{
  "arch": "perceiver",
  "model": "image classifier",
  "dataset": "numbers of one to four digits printed on busy colour backdrops",
  "train_examples": 147500,
  "image_size": 48,
  "crop_scale_min": 0.8,
  "horizontal_flip": false,
  "rotation_deg": 5,
  "color_jitter": 0.2,
  "cutout": 0.25,
  "targets": ["length", "first digit", "last digit", "ink"],
  "num_classes": [4, 10, 10, 12],
  "norm": "rmsnorm",
  "norm_position": "res_post",
  "hidden_act": "quick_gelu",
  "mlp_ratio": 3,
  "head_dim": 32,
  "fused_qkv": false,
  "bias": "all",
  "qk_norm": false,
  "parallel_block": false,
  "inner_norm": false,
  "drop_path": 0.05,
  "patch_size": [2, 2],
  "layers": 14,
  "width": 192,
  "positions": "learned",
  "latents": 32,
  "mixing": "cutmix",
  "label_smoothing": 0.2,
  "loss": "cross_entropy",
  "init": "torch_default",
  "optimizer": "normuon",
  "muon_scale": "match_rms_adamw",
  "learning_rate": 0.0078,
  "momentum": 0.85,
  "nesterov": false,
  "orthogonalizer": "polar_express",
  "adamw_lr_other_params": 0.001,
  "max_steps": 8800,
  "batch_size": 256,
  "epochs": 15.3,
  "lr_schedule": "linear",
  "final_lr_fraction": 0.05,
  "warmup_steps": 260,
  "weight_decay": 0.03,
  "adamw_weight_decay_other_params": 0.05
}
Rows from block 11 of a small image classifier, named by matrix and row number. Rows with one number belong to one neuron. Each number is 500 + 25 x the weight over its row's rms, rounded and kept within 0 to 999. All counts start at 0. Numbers have three digits each.
After each neuron's rows are labels from the 100 images, of 14848, where the neuron reaches its highest value: "top examples" is what is common among them. Only what is clearly more common there than usual is listed. The data: numbers of one to four digits printed on busy colour backdrops.
# fc1: MLP up (model.blocks.11.mlp.fc1.weight, 576x192), inputs 96-191
# fc2: MLP down (model.blocks.11.mlp.fc2.weight, 192x576, transposed), outputs 96-191

fc1.556:487509562481502485481502512482493478511493543502456505505474484496518528534522470510520522491503506500446531509484502471526522522446501452487504480534501530455499516515511491510459477520465493468510509504508511572462467478534472442496533487518504508458484492486518510490517472500523483481
fc2.556:484485474486507523454501472515478557475478520545498499519487555492462477487500514458473501538495519528511508469504501494514459485500477557510509491500497482498542481497499533533487464502501482487528475469516485498504528488483497511487479537485500530495533500530490513504472453529489543514
top examples: yellow ink; length: three

fc1.537:494468529551497489519530496533476478486484522523450544532466507507464531508510526564551476483486536476497526512505515491523494526485494527478518505526520487491471504485499463506536528481499531490533515518482457496506510508479496475488506467519520490549503495469476506508521512450516512532
fc2.537:513517509460483528492458496468513467522489511521506509497491497502482491480520511524491480517524480530491501496470481538507535473473476514502492561546479513451494509506524481415485509488465518481492515493471451494519513511489467526502513497514524463429503519495516501509492479502505488463
top examples: green ink; length: one

fc1.393:501495461506454505502422514475517508525495494500505449501508488476506471477536499502454488524514504488523506555515498493469536473500488497506495513506509469485515544498506492508518513486513473485458523493484455473480466476539512470496550524512506475491523534547525458522511529420539540519
fc2.393:488486493503495483506511448500470515483448463497481537527502480504489479520477512528530525507505485527488482455490512467504480540464527475491495461528547540558451508470489487458493493503494487504523510478482474548488537500479484518513452431530520543502455481485486493497480465560450493480
top examples: green ink

fc1.522:493490517495503504470494494472456557497506515503473525530514502535480489453501514507509513528488488471493519494473500488512501517498484479529486516531508517527496491528495494488521483475529515494522461482451491472537487516534528528504520505479538508472502573531499497466501474481520476501
fc2.522:494492480474490513520530499489513506475489463476502496499469464462533466507553495518485446482494502529483465484568473517503499506504521521501539521467485500484528508495492519506493513453522476508506540509485506502501515509531518465493486550507484529539502459487496441483467531457490535484
top examples: length: four; green ink

fc1.330:519509512471484543490486517511522488474502503541446471520496523508502499454535544518491493536485506477525531510502478522516491451506507503484519558436484524513534493466498483485499440487525500444518521501529517497509483517518500538508461511456507569476498491527495489476534481440479545456
fc2.330:507478502529510540527542538530490471475504520464505515471563470516492489501502505526495490476516546496470484495541556453504483523473527510503486509484539496507499550497544519504519520496496517527491501475505503455500512512510470502512517473506481494495506516538438470476511516539511504520
top examples: the digit 8; last digit: 8; length: two; first digit: 8

fc1.351:482508522502528482521495495479532460541503520532532504494489478476481482454522501492524476516526545504512545540538502505475493503506519454523493478498521475509517511546474507512496500499482521495524464506526484501537536530452522471475435473492466495485479522488482535509530483495494531503
fc2.351:507524518475499535511470518540504487511534441535495482505518498520531465567484513495513477510522514488477492479506512528507467417497502506471511477506465503493505495498486467475541529475519466509502516510498482534453458482511514488467513502506502511571532470483516489544461494488509523508
top examples: the digit 9; last digit: 9; length: one; first digit: 9

fc1.341:481500507471490498518483506530482518494456493509530511525471506553483464468496471480516517495473539511532448501510526497539515499504516477544524517540560535476487478512499539479495502533524523527534512483508499488497478476545552478488531480522454459471519491513480495513530490452517470517
fc2.341:502504496533522521525514475491500502534530499536502539517509542497506506529503515504511502471489485491482549475476519511481483447510451518517501547489489482492524535514489530466440514466486469457475463523537550480513485504477489482492521507493489528506493507503484490517485542471499550481
top examples: the digit 6; last digit: 6; length: three; teal ink

fc1.72:498502485476534478521518474490471451459534510493512504467493496500520523456504524490526477538567506508505472505540480515496511494531545475493527546507554513492494469538513515515535531496484475543495446457488489516510496496512535508509532465465506496494509483539478523504475520475487465483
fc2.72:488533542501486488488489469486537547521539514500473495478512479469520477539478499474501539491474460503508516498500494470491539513442468512501516469514474491545482470476505479518504492526531452511477530498519486497481435484429507501496541516538449500496517534475479494490487481498547506554
top examples: length: two; the digit 4; first digit: 4; orange ink

fc1.244:491491477486513462516526496504536519474526502544464457529510523507547501499446478519488486514490493517515529475511497489534522479493489514501489486499491549527518487506514452486519469516491523465519518443490457516493531476514482496487502477496524529492478494505491520462507478487558520507
fc2.244:519512475524520509510458489531485453476520469488475508500521534509473468444457519494500518476489496505505501535490516493559476502467504504566482499483508474525497497496510478463462504523528423487497518511493549471474476529478464532474535512494517526502494463504479516563505514518513458447
top examples: the digit 3; last digit: 3; length: two; first digit: 3

fc1.268:517503505492526463461502511480494547493510471492546509570518541539467492479544488482474521479476517528517502533459456491477548488518504481521531487498474490494473497539523519497495490505514516506525483523526516496468514529446502497534498478553492479484511553501485493478544479488521481515
fc2.268:522498525543485475529498514503497458491507495484518523490504495483479488474475486504527546530462477502519492540497524541532480450487505504448495510496513522504551443518496542476507529518512495470531487498529509491521514511538504488465548553484565517437486488548508512530466502518475529541
top examples: length: two

fc1.205:502491536496503477500465483510443524480538525457479552499535500507511499526504493505533513474563460464525503464513482497486460513506516499517507541509489473505509537535488499556498495488494513510460474460426481465499488470526498564525517487517487514475493490496512487483508499508492493517
fc2.205:483517463469484518533533507495532537491490516505521513520515503486486520461498487528518458549515496479474531457487508491478479527498517490479492469522492541515462461509488522437499495515497522486511507507546484475530503526485539490532556490465490507514536498457471491457523498538524509483
top examples: length: four; green ink

fc1.405:489542487480477510499523489493470462450529496490485508492509453532474530517519507463475489499520490509463515499462477478523489544481506474515532453486473446495545506478537457453516505506530502452533508481501509533489485538525552492508514529490472515499514537502530507524488479476526507547
fc2.405:503501474436532465501577482468531477494515497500490519532502508465464501514547511501491491473489528461526502500510526500523526532582496502518536558527526466494529496482490502478493494477491478467508552484506490487494477494514517511514514510515495489501478488560492485493506437559502487482
top examples: pink ink

fc1.302:528491516502497518499501530519469529496471508502533514478482514544458497451527528507515510544480452491502494510483512501541522506520469542476512512490489477511480513481466496492489491465528497496480485480461496509505490502478513492489486491543505477496515487523535501464548481504520525530
fc2.302:507527532520453532472491481487487525498543512488476503555524497443514503532503495507507466495506489480439490493548481517483477504509538467552431521516452536498499499472551490502514509520487524534511528507485499458496490538509511505466526525498516525481487518480460560515496523471513522492
top examples: pink ink; length: two

fc1.42:443486419529491475531506495486523522507505525515501462494508514482533473498490490552498511483456537525531491486502456477500512458486525500475474495502526519505496470481494498493480481521482508497502537514548480534497495491526503556496497520461511535484500485506486541514483467514519518497
fc2.42:476478519491521487494501521508478495494482533513470483465494569472465501497511508522523437462518438513511538513538487515540474518512489505544485437493502498537520465520523448514516529522525472511506510530480501502521470478493518491474479527549481477499489465521439451506529515496479519477
top examples: the digit 3; first digit: 3; length: one; last digit: 3

fc1.552:497491534534515460534522461494520471483510453472502489480486513488504501490534499503523528467498544468527489504555474505525501467501482527496522451532487492492503497474491493479535471479481510540533471472514491512479530528476539463521495525545512515514538467586462447544538484466533475478
fc2.552:550519487476514502487484508482517533504516499542529502528529467475507536510494503478467521476488545501478504467487526507478495497491470484514445501534499537526512536462541522534502531509491471511484491556491548460556474497503460493483490543535457498467510548463513501499480471547474461518
top examples: teal ink

fc1.433:509514518546503475499517549503490514516553511513525534505504530498460506499479562554510486465466541481501493504480478518529492530488529473504452449471553492464516504471515458512498499528515473537524461525506499511520510565535492484529513513521469484491463468484493454539483522517529502473
fc2.433:527516551542535527493515495466476504488512516450509457481462512507484551527488511503520515542560483509515512497538501480500530490502485514472537482518493518535506518467479479487447512464499506529520501467533527491463457483481503569494502468498498504499488520514472495478485470470526525509
top examples: teal ink; length: one

fc1.565:523497499522490487521467524530536476457469486500500487521529489491525524462503521498550508500469524516459510516503550524490498461503476515462496500521528483519457477505516492478527540527515513483492535501522526485474484560505513515476495497499496449519499511498462490523492483489425547511
fc2.565:496478513501546511475534531505478505493501503463505501518532541498486499527501509490484507479550525473538457516527498499489468513463497528531500474514509517495481504521483486496521480427453518466455466552502495510486501508490462484483493491498479509463516486481489520446513529498523485487
top examples: the digit 1; length: two; first digit: 1

fc1.165:508501495484498548531465512495536524486469506510485548587565518511468518493515484484497513481480482497517521483460512521529531489486499523460472473464503535507517477518510500442511485554493460511520511453483509519506503532529490532512528485524500502534526470468506488513519502522531499464
fc2.165:486485515489514520500489469541495484489521431521533448484521489529474493572477522491512476477512502487520520470494482503507532521474543517537456532474433473484525513494548496508476475511477476513476473487507507512539472507486481479452497492476511466500471524508538495485518503500535526500
top examples: length: two; the digit 3; last digit: 3; last digit: 1

fc1.271:516497528488501507522497521458508510516499478487507504485488448474515462458521483484528509534497508500506486514564528505516458478549527500476516499492484527498520443497501482484550486494480468518459493516447455475454476487517562510470465474473514502521508519497500546510484494505449487518
fc2.271:512475465543501481554513500551505483483512511484448483491482494482519482506496530480461516447454503475476507502505478550474479504524512506509490498548520454470462512523498498493522510469478476522509453491451480488495495502529499534496476516497502501498491517477512510515519476486482431469
top examples: the digit 9; last digit: 9; length: three

fc1.521:505500539534503491482495503543476526508504509519493526514469530465487511539538474541519456461485498493492531512522496483539496465484452528479515503515485477500464493502491493516559521492504538452490544519526484534501507530455506472483487441474525506516463517487477476508490484455517505485
fc2.521:539495475467491529488488513465492496548504488522513508504477484535495462473500505471492488528535502541504514488477492485449500516531505484522477578498488525508503499467542522468473508450473515485472511544486468482493503479484472544493536516500512487465478493462473513455488471531484550485
top examples: green ink; length: one

fc1.319:501496505527474527484448550556506506515503451524488470522460497472498512442491482481501493473560532527500511510510508526484458482491521485485486518487469491523497512481560482496464483456500501459499474488489525505467460537490501532495502505496494472492484524529526506492497538462437482493
fc2.319:483509508484543489484486486493499501510459533487532492480592468472528488520475529536484499527480544492510490501518470483508515515528443504467513553483521496509522511493467514530490483481501475459495495483503522481511550506519510475487497494485525515523514489509477505522531473519517514517
top examples: pink ink; last digit: 7

fc1.553:474483499512507486519515519465466484526459491498490470490518501500478509496492478519508515504508464463457542468536461517508483482503504491525558489505501482504518463482506502470492474539485522489508458485505551504499510459494518460488501512490507509496504514460498505556484491524494535458
fc2.553:569490480489484453501477476502533497504530467486507508525478544472496524526508509529494545483489515525541467494530511532551524528504547509491514477517478485539468486481489506474507502488517508501506495532482463509528520474496485491481476490531472515525467480507474481476471491456548494525
top examples: the digit 8; last digit: 8; first digit: 8

fc1.333:522465489483443517474471513495522463489506553514468477474505507501477502513497485504484458469489492502494487491495513513511485542482538572519478498486497496515489463443533582453517527492519463521488503451486556517527465508545479517486537469485508525517528507497535543518481489505478501445
fc2.333:493498497496514458539502492478474496514498482525498502494477447530488540451537471499507502534520508497499515473503469549501564492532494466487465440501509493525510455532476407488532482516484518510514488524469480512499518520502552521513492520484534501493530468496522539504512479515539518471
top examples: the digit 3; length: two; last digit: 3

fc1.269:441566512509510456481505497519491498485492513527494502462462495493472492505517485498470456491470516504500527481549518520479517481502525502561485487470456541528537505504511492501463506491507455491516525485490530536498500529514507513507479465562494552478495461492468517510501520481533489480
fc2.269:475457496448473467541481465480488483501529536504504523497527466538537517511508490499508488485523495506468506518511478525489491532531445512526458483519525492490486493471471480494530529538482487541447515505506497529490501496485534497522510544483517517475465516472487545495503477493465526521
top examples: the digit 3; first digit: 3; length: two; last digit: 3

fc1.508:529505492435570525493556453503513542526495515492502516451499506466493465508513509533506519516493505481496497500508490522515520518489493522510492545499483477487483489463480457521531479562531492504521508487486530559465539545516480528478486503492440448513517518512502484506499486542478510476
fc2.508:481517534555447483487455497503512537474497482536473506522469516495492524504528515476506485548517548513483479515468497457469492510515486444479507493485503502514487528546481502500496484482514487506489505490516488469512505455498481502489539494561500528512470507505468487491511533494501521503
top examples: brown ink

fc1.294:490488509502520537511517546476531551480455522528517487466489496493498522516507502450505518526540522502506510509512524446517497479509470487474495504524476509517482498479529474475454502510465543508518509484517514459468485471481489465479464537452502523498510524550521476498558477510521466505
fc2.294:501531523499466446528452497525482459496535458487532512508520514506480509540532457493497483475473490531522495508463500546506524522547499472539483474487529508507488513475510471553509477503520471515456543479460500502523506537538508517541501434522494439534526492508475477481469517472438551498
top examples: the digit 6; first digit: 6; first digit: 0

fc1.375:511488533486496534479461494508512455572499505485464492503474485501512475510475489492520499550538509555477487489532527496493511510476509487533501524504484513513456489484532479499496478486526471530539525489513525531500525501534507507530443493541474486506491499530470497555459496477504518474
fc2.375:500473518495504482507554482497493477446466491482515486472502560508480552468497513528548507484487510477477474522489545479503483513473507467497492498500493479482547502517514512495500514552554539494492512467550534498479504494458488454516529511490505507482508485483493467453522475505505491455
top examples: the digit 8; length: three; last digit: 8; last digit: 5

fc1.568:521524479460496511549524517528488501493488495580477469539544495503538490532485535431481528449464525511497498502537481530542497502494490490464491530473487524475509462524502484498487481533504528509486521538488444458495479497524487486468487474512491546464520517510489511489483502508501483467
fc2.568:492476506511533516535503528469518513508468496467522479492503475501506548456531514534524485514481555498464500525518475452523464497504547514497522523492529518556497516518519468498519510515517499511520512508497504499497474522532491504501480508484504517519490483485479478499460518532521527503
top examples: the digit 9; last digit: 9; length: two; last digit: 8

fc1.486:490505473498509531542506499478484496504505511516524511526471534505488516494480516516501490469523494488503519458524468470512472475506514538470496488452474493500475504508497499494501509474482531512543515430504501514493518471505476485492500556516500564505514555478470500498515505511519518513
fc2.486:527484493508470510490521530516516475493467488517462501530500527543446508510468475521501471460498519487499524468491493445486468492505500535499513462482505508475483500560525501485516520475492563498492495519513486474506558513488460502481458526470486512484496464490464506467470530500531484476
top examples: the digit 8; first digit: 8; last digit: 8; length: one

fc1.570:487480523511521520530474470518518524530490494489504491487503528511511558510497491492508467469480534450508478488492506538537479490471481462497532489526506458468489499543516511548482498499492517483469483482521488539558554536507471507460485537492468504489487538475493485444520479413469495504
fc2.570:495506520474472521495458485531474493520479462514541452458488542504512443503487558495461551540489468485494522507486472477459471506518479515476534498499481527536514523479509507497538475513459456485490472488516488513482505478491524522472497442466517502506455501507462522526480516508483517479
top examples: pink ink

fc1.465:536507470525461490495483471466493516488508472555528532544484524476525481497484520535509474491453477516501485484500505497515495492513482494477472509516492485490511555520498501500507491529461487455468501488498493512517489512552518541510511515532487554450546503496505478533546500480507499500
fc2.465:520475523478466485488498458551537475496519509493491465469457511553494541484522547549515486518534510507452460473475524468540532488510507453525515510497508500480514491500483506453481429551474510527485500517469496492504457426497495470502504527472499484541504495474519517482500494506510479473
top examples: teal ink; green ink

fc1.1:472504555512505491472511456526443520496483527517518532483457520495510492524503468480529502496510507513524472485501452499499502502472444480518498468500518514503512492450496475520448533528483457493478504491456532531543479500512485492460534517469499462482512487488503477501496493477447503517
fc2.1:519447417499518484474516522479484516516450530503533497501546507474495516476500536503522530501487521510484507517498529457504482492513520513490536507476477463496490479522482517487504485463511522499492473530523501502525517468524521480489488474485489502485499500494537530484520464520542504493
top examples: length: four; orange ink

fc1.435:515496498507476502503457519507497518502488470504473495474484515478562469482443500510495488508541511568515476523518490503510526476509512512519479484475481523493435481540495468501505488469492456516559461525479486522457531500545515524513461510524467537507502497467488509501480504506492537524
fc2.435:484506528462548478464531508465492496494491556491503472507502516504507509544491558508552483506505544510471522512482507506462485513509485449502485519520518468507516462489530530481502501512515543492527496505502476522503492515497482481537473485461513504440483505504495535459477456470507488477
top examples: the digit 5; last digit: 5; length: two

fc1.141:465493500497536486521501482521496551534477511482499505459560516572494514511456478520501488461494499492511473493490502553465482506487445479504525484506493478496478503520511503455547508473497518534467475478508510493538477505519471518434493468507467487486468529523524499488506480444518494539
fc2.141:480506524526494493506467514508498473514521475557523537448479525521488475492495508453503475532465472464490535524514501502498525511485463510501505499501524541498525486478506528566500481427458478502495488501488536515517504481492535513509530544475491483494504497483474511546470529544516518475
top examples: pink ink; length: one

fc1.276:507522504541502518480484456500503516512507538504529511474521501461498506545538499465555550541540498498512507465547502460489458480522516497520510506496518530508510544482522497460461503491456479526476527505481501487484514462519510489534517496481470540486495513528476460481519492568522457507
fc2.276:525491589511541513498472523489499444494480526488506458494499484510475502559510467439516489491483505503538477479495542538514481509498527517534475474495485498490536528483523460540520509489476541490511481507491494489497490472518469517497518522505508516467459519535486494482504494475460514529
top examples: the digit 6; first digit: 6; length: three

fc1.162:450477483497501494514488476513528506515482486474503484514508475509487471486514491507518515463467500496505512477523520500528534517467490450482471483536536525549508498526500519536463455525493478448485464460530515538521453521532530435517468519494483531513465526472540472466516519497462539474
fc2.162:499488491451518504529499484445480516471494500499506516481455510482496507510506498475462485539526543517489535517513483521501474512478490519469507497491511516450513485482499510490470499516492522492535499531529523518486557520513512506459522516524524508498520465522474505452460480519485512460
top examples: yellow ink

fc1.469:489501495471491491462472493527497531497497496516467519531528552519453456500496480494525509541530516538510490449527525498548532523477492494491535482529490518510507505459533516462491500479525478450490514479477545480488522493519491468511455482494465517452466475450517505508534518478507519509
fc2.469:483478499469523514561558494493483500510502479506491441496514515520496534482504453541492494487466549479517506479467522490516483500511523515469517501501514545479497486502520505490497494504540525504518507499520545445519551504486491531525526492519495534489536502488475475462491502506542559477
top examples: the digit 8; last digit: 8; length: two; black ink

fc1.544:539534518501506558501479553551512521495489502526515492518486483473496521524555503509519502520528551494511527509459509494506509466508486485507492477503566486516440477525507493464490529514477504468553514493549489486476482508490535503464481511502519503509511529510515487549486526487502510456
fc2.544:471493498473467513443521493503477501496513503452519463493492493473507492474486472482511479473474435518487499481519547496458506490498488502475543509493478521494561526518480507525481508473484519536479484493472462520507506499486519528541525527521459492495475503489519474464540491528506490569
top examples: length: two; last digit: 0; last digit: 6

fc1.210:507470514549530499487523505497491525529467481494507520533522506516458528534517494479516533436461519485512499524507445490460489518526533491484541532514494507459482527508523485518456497491476492485461537493496513467550489518533486505534476475514535454497499514501462494470475518513544523494
fc2.210:496515499496510480501473511462460472503499523518486473548492528501485517550511521524480503516471470479510492527492472485487490503487470485509520486539502488512493480506497512536476500485505519428468494533538497543466513498491503484490526523485500520443510456515503536501511515460540470518
top examples: the digit 1; last digit: 1; last digit: 7

fc1.23:513493456445525500551523521449458504514507509460500512488519448522516497461513506508475524500505460506485522523518481490523530479498523501524482521485519497505513564512483481493497523515525514496514507522489567543491496521467536481541472525500473484500515489487534530504516526544525501521
fc2.23:528505488501513521461492499498513502524501524541532471467497492504512483486447507473488524492500517482496489474505512498473491535501460542498519528529505488519523460457491525513527466549476465489528509488493473471504511507475465506478483447463455469459533509513503501509493476543463529511
top examples: brown ink

fc1.530:454488526513509472525521499472459509456472492468512498484534473495511519502478434515500524444468455533503522532518468476458501478465516520517498495495516490489462525539493521503487521562488486496486548531502476543494493513500490477475492511447498493529489499467480485448501526475445504515
fc2.530:519501528467503516523501523491517536492540508486519516513491485526457464509470512507518453486530444504540490484537519524507551489477505520534488537465482458528478453506483501519507508488496540524519533493509528524518508497471517483473470517510496493475485507479512503518514497481495443513
top examples: teal ink; last digit: 1

fc1.131:526509473527464487477494550513491488486507562524524535520468505510539466507484539495547486479534493536535485515503492504504510476511486482545498494514502528525484512488498496550539506505512485487491472489500457533483497493486506507456471514480499510470525538494502503498504557503486475475
fc2.131:487486483470544481483507545488483500490489499537482510526478479486480523525542485427552502480498515480504539439456516487468525485477488495459466502480462494496509482513509494465485476544492463507452508524521495500481495529517472456509534521508485478535494510486487479519493520524499479513
top examples: length: two; last digit: 1

fc1.250:509560544542485478485528518494534498531528532546528499486491528531479537484519495508494495521455511469492483475510483532490485469461456446473523532467480462508486469514498483520572487526473502493492523449505513544502549479510541508461537508518457507516486504503519478507466514491497513493
fc2.250:507493493446530530505501515483486496467472473512524489530440487512523484522524531474571527527528474518483547500470508464526522500559554535485468464513472537520491523466457499540438455482504513500501475541479464471475492495505514508553460480511513467525500494494493531507480526529476504473
top examples: pink ink

fc1.209:509509470505555543515504528531546476500480548535501465482476505489513537520490489511534551495503521505461473507501496512487494501524483521473483520499495526514509485474491525513505547510484455472476503514460451488485485469484476495485485526549485446520505491510525486515526509549490512494
fc2.209:466492471495441513486472457471490473425524512497518478503524502487472473461522463481532491525522479514554501496488541507523493523517482485429491486453470487527497489524517494513502464525500500516471471506518511504524518493479520522566516530473500496493494502465487477510506483481452469534
top examples: green ink; red ink

fc1.438:482500518543498505482497490466505515498512484488463515508525484467507450530526511537537519501459473472537452478519515518524472496461492524461500500536536436518466444487477502488472496461518489531472462474505493534487553489539463455479460463485505540510540529503504527500528548459518488529
fc2.438:496502501489495536501504478518467504466525545496505478518505506495507466524494496477523534489496475489475493528467546458479519505541511468501532475485502514504507551500472479488527481510494472508466507490484486524544479502488490470524553443482498501485498514513466474529511488436516524531
top examples: teal ink; pink ink

fc1.420:512451514531489498506550517532512485465485505515489441513447479501505487465516462470464495503456493430507517461500489472476505488500492484454516564454490490526513468465480530506486495497547478506491521464519471514480513504466488487478509491494480522480483474533528545472520455476464476488
fc2.420:469520504535492544514490466517526527464476492487485475482530495517520516506483506503539524504537521538498513500495522527530511482484491504506486460522534504444487486506487512501518495488452529484532487512517444484483512536529503520534550495503463490524529505473490477512499558533530503484
top examples: the digit 5; first digit: 5

fc1.243:489543528460519485497470542539537508455484505544471496457508468484490492509496512484510477506493491429502504486503533514463459530544507490495487530526461531470513487501510469479488498486483553474516504467501500417518552445498482519471506512471466520498477502498522492504550542524496481439
fc2.243:528497535505481481528487512474516469493507522553510546500538497488517473530499494477562502466506500535508544486560495527513458486531492501488492485488466486556480501499516466490497529499512483515457491547477501539489473445500497414501468486510500493468511506540475482484461477537508512521
top examples: the digit 6; first digit: 6; length: two

fc1.73:495514477471512522482465530543510503458488494567542485511518505509440419492535489522532467490505540503495473490470507499461502534479533498509514493509494525516497459461509500480493511504475482456524491520492510499525516446502478490484489540516476474489505481536530502539466556511456515516
fc2.73:488461505503514484509503514512499478488501515467513510497470492456547539478496522506535519492521526539518517489515526534501469485498471491507514503442543450484512525546538511500508509488490470503464536515516506502501495494549481522513448470489527512448483497486489496475530453497486530450
top examples: length: two; last digit: 6; red ink; first digit: 6

fc1.363:558508507483532518467457470524514461477524492482488538498507494522491490489524483531519503508488485489523494497531496501468504519535494469491512502529455463515484531496496474533468533487468473481474538523449497480528505486530477467526494479511499496477521473481470494507536504520491526454
fc2.363:447490458478474515487493483530494464507473553503455538501506483492489492501462469471511457511460532534456542527482473525478473465501518488519489483473500531553539514484481555479556480533524488533487512499528474506512512509530468493499480454511551516481543507539514500543465508479477484520
top examples: the digit 3; first digit: 3; length: one; first digit: 4

fc1.234:487486507506481499554462473527493476538479502481500461500510444496491534451502461520519534478482531484522469488513508503516518524445514551518514443513532506486475505469471474499510508489479522497502523485495530487478540493464487486478487506500502473499505484503503447523540547479496525531
fc2.234:489530520493536478517514467507479515454529511521517503481435513500532539510483507499512513485489538529455525495499503479505486465469476481450504511494461538468480517474525496509501449501507446498527496469454497494513489505509536456532495523535471489443536460490472538479511488491492485499
top examples: teal ink; first digit: 7

fc1.51:507549471482486504449497526513498502507522553507478504529467446515475487503512485520504499432524485486498518495515517475527513502453523493548487540493524481478484486495524476501497551512535490485503522475518505525496497482521484509471552528526500526486508477491513448490478514514528521559
fc2.51:514507513541534479468521516501490487528464510503512498539519512526526540483493480500519531509506486533483439462515462500504486480484494469493490553515480465505509473489505478492509495481481526488497482518522512477491509492492484528516492512510508501525498539474539539476493499500546499512
top examples: pink ink; orange ink

fc1.62:519507514476524529440468516514505459484498447494530503499477482508519502500525548500483487523538533484507491524459490498504475466472458484519504500496513481541514512512449520561473497533502454499473533534487497504492483525498517534498495508518502512467492483547525475512510512447459525495
fc2.62:500487471530536536505469492543502463500535502495476530476525538533541453504517537502497508488534466469522513500510467478532498538453500459490491487435501462465495501457509505469500508504484469491517513502549526494448482457498506531444519472498509509487505487499477534522522543517512504478
top examples: the digit 6; last digit: 6; length: three

fc1.85:477485483529493494534505507505514497508538470563510518503494518472509521456484468483513464507478535505532537457488485510501503501521534503490461475465524532531513474484493480472506495472492466500458520499493500526493483497498514486468506483460494494481492512488514516531503461522516509510
fc2.85:433490495509518492498472517499501480521520521472465560490487537494489475522491495522474511443488484501487510495547527493549472506512521487529483464486522523509462494509562496506502560489496473488517476491486461477494474520445487513506527512484475483463495487518456483528480476490476513509
top examples: the digit 3; first digit: 3; last digit: 3; length: one

fc1.60:537506533498499503507474480510535502486505506510508486461540509507474487495489509523481486499492492509447492504442535500481548437467511475544504475548534472489565479523505516530514456525477498472554507483506484500525542487470472469529484522473527448465533499504511443464497505463522518501
fc2.60:462513507509526484481482460496488488542490536468433533507467490480473510482556491496514501472464548489500450521533529502516504439496505470510549506474490488484456544521489509467485511500515468486527521473480482472451465496519483522496536515510527507520494528535495500491540501541505506524
top examples: yellow ink; length: two

fc1.360:479528477484496479497501516507480471528484487513555519472482511487513507486503538531471465534496503515494482514523469499508521455474501522490479515493481464537483515447539471497494478511533495522549460457456468493515487480502488512462494534496507501463486523478475476510478458488525537493
fc2.360:496493501481511504480488484471519505491506519493489468523468528528464474499485499484500520474486516491489495522496502487485473488550505482508528496484506509446476454526475526487495453472497507522479492518530510513543513525494515533520454506524455504513496519489505525444503486527472477482
top examples: the digit 8; last digit: 8; first digit: 8; orange ink